{
  "model": "segmentation model",
  "decoder_attention": false,
  "muon_scale": "original",
  "max_grad_norm": 3.0,
  "epochs": 10.5,
  "weight_decay": 0.09
}
Rows from block 15 of the encoder of a small segmentation model, named by matrix and row number. Each number is 128 + 24 x the weight over its row's rms, rounded and kept within 0 to 255. All counts start at 0. Numbers have three digits each. After the name is the row's rms in percent of the matrix's.
Before each channel's rows are labels from the 100 images, of 14976, where the channel reaches its highest value: "responds to" is what is common among them; "lies over" is the class under the peak. Only what is clearly more common there than usual is listed. The data: flat shapes of many kinds, plain or patterned, on busy backdrops. In brackets: how many of the 100.
# conv: 3x3 conv (encoder.blocks.15.conv.weight, 240x240x3x3, each kernel summed), inputs 192-239

responds to: star (66); largest shape: star (59); count: one (48); flower (34)
lies over: star (64); flower (32)
conv.90 133:109115159157147103129121122134164157105119255106127128128101139163112136094099081080139088127171126130115140122114152109110126116121114125109152

responds to: pentagon (100); largest shape: pentagon (100); count: one (61)
lies over: pentagon (100)
conv.174 125:121111140145173136133136113110096121107137102137127145126065104150130116135111125088148124126166125101157093113124095139107124123056110126116129

responds to: pentagon (81); largest shape: pentagon (81); count: one (72)
lies over: pentagon (81)
conv.186 130:115141088119188108108160126116115098164110135142128148129081142155130100187149099104127109129161126118190140131123136126092137152115127129091153

responds to: pentagon (100); largest shape: pentagon (100); count: one (60)
lies over: pentagon (100)
conv.92 134:134120128131155132093161100139108091101086114137128131128052167119119151119111151109155103128115131151136117102143133109107115114111119127123110

responds to: frame (57); largest shape: frame (35)
lies over: frame (39)
conv.86 105:141128136154150149103137104193168145129125136043128127128073110139151097141085075157148080128108128135131074100139079149123129106097138127146106

responds to: hexagon (100); largest shape: hexagon (100); count: two (48); count: one (45)
lies over: hexagon (100)
conv.98 143:120121128107087150115134144130152099127194091176127140127240176124146122130125175152125141126126128131084147166142128120183128137185127129127139

responds to: ring (34)
lies over: flower (26)
conv.5 054:136130167143108168198119076133122152129149135155129181127125111055106175106154184108144126127144124133105173142123138128124126157121134128110105

responds to: ring (56); count: one (54); largest shape: ring (49)
lies over: ring (29)
conv.55 099:160121119176159085105102090135121138116150162100128100127171115141137135137085125102099124126138134125119127117104127106150128129148125129130140

responds to: hexagon (59); largest shape: hexagon (47)
lies over: hexagon (43)
conv.123 096:139132105123120132111150173124185195137127106135129101128111145125124193156077107080139146128088131149102169130140131144131128143101131129099149

responds to: circle (60); largest shape: circle (55); count: one (50)
lies over: circle (50)
conv.104 133:139132135105130177118147116119146166134143127149128114128163121124113159117118179178106062129073132103064123115134146115125128148138125129079119

responds to: ring (45); largest shape: ring (27)
lies over: ring (30)
conv.162 086:162119161157116131170135174134100145127129140175128134126146139158140189131112156149137097126094127108104089122104068135112128081130133128091068

responds to: ring (68); largest shape: ring (62); count: one (49)
lies over: ring (27)
conv.158 090:141123087114128098142141119077149141126148198134127127129182094102135118142190093150099113129108132100136133120137120126148123172171134127098101

responds to: count: one (67); hexagon (51); largest shape: hexagon (50); largest shape: circle (49)
lies over: hexagon (50); circle (49)
conv.13 127:180133098130102104132140135068113144126121165176128115126139130130166124100047165108115121126117125163088176154150112099134127077146147127126145

responds to: frame (45); ring (43); largest shape: frame (38); largest shape: ring (31)
lies over: frame (32); ring (32)
conv.22 118:132116141146105107148108101132072086124114088049128144127116149130134192149121099084130099127146125160084137092102105083150126091115112127112114

responds to: hexagon (65); largest shape: hexagon (63); count: one (60); largest shape: ring (27)
lies over: hexagon (64)
conv.9 111:176154165164156090132122150094110119135151136138128106129191176118149182199087098081130134130098124126099126117099104137163129096178121130113142

responds to: pentagon (100); largest shape: pentagon (100); count: one (65)
lies over: pentagon (100)
conv.24 129:154132113134191136106164144138141126111106155142129142129132117143124136136170128124130136129086127148145123144147106114130125096142135132091124

responds to: count: one (49); pentagon (41); largest shape: pentagon (39)
lies over: pentagon (39)
conv.120 091:101144148167126121093131122160131127123110134083128105128101141143121123144062081137089090129137131194131117051113085124110130173120116127103117

responds to: hexagon (88); largest shape: hexagon (85)
lies over: hexagon (81)
conv.47 085:121136184132126085186129180084089136129132122137128093127154165107162182116117160043162110127142129146075138208126156128109130109154106128127154

responds to: pentagon (100); largest shape: pentagon (99); count: one (64)
lies over: pentagon (100)
conv.4 160:162133090131188132090137122085086125112091163174129161127082137129138126139081156124115139127163121149138124103127103103121125087111130130107135

responds to: hexagon (44); gear (33); largest shape: hexagon (27)
lies over: hexagon (31)
conv.182 076:112119114179111179106144119096185149136138106204128160128126178140125085140114132119140168128140136110131104154131085145140130084118127125144078

responds to: hexagon (100); largest shape: hexagon (100); count: two (49); count: one (46)
lies over: hexagon (100)
conv.63 154:124127145126109097122117146126074098123173096129127124128243145145124141142124118141116166128102130115068128122117086137172129133213120129142139

responds to: hexagon (100); largest shape: hexagon (100); count: one (47); count: two (43)
lies over: hexagon (100)
conv.173 123:114122106133114153139126128129155133122158100134127133129255139127136081127153143136144141129121129096114154148112131145184127138202121129147148

responds to: pentagon (32); largest shape: pentagon (30)
lies over: pentagon (28)
conv.212 073:115146157158151130157135102111149126153109115111128184129064127155109098171157113179139163129145131128179116110104133099088135131111117127147129

responds to: gear (57)
lies over: gear (39)
conv.102 063:116137140091136149144108164117188137138121177205128152129140105155105145133139153092131158129138134125152157170108156174119128137122117131179114

responds to: hexagon (100); largest shape: hexagon (100); count: one (49); count: two (43)
lies over: hexagon (100)
conv.227 145:122136154138108072092127145118161146145185130229127120128214143159160108154142120080134158129087133132078138146108104138168132102165131129114126

responds to: count: one (62); ring (49); largest shape: ring (45); largest shape: circle (41)
lies over: circle (39); ring (30)
conv.176 099:104117136147133113171130099153154153111121089078129117124127100112137122084120079122117088122105131128111153080178095111169120091121131125125103

responds to: pentagon (60); largest shape: pentagon (58); count: one (53)
lies over: pentagon (59)
conv.31 090:154117116101162181091139123069089138136136134155128183130145147108130126150111139170147164131116133085130149122126108144109128145131115127192107

responds to: count: one (61); star (38); largest shape: star (35)
lies over: star (36); flower (25)
conv.7 128:189178125108107099110143104111103122149140238142128110130156130140169132141077135119116118131122129157129174140116136114130137114148139128108145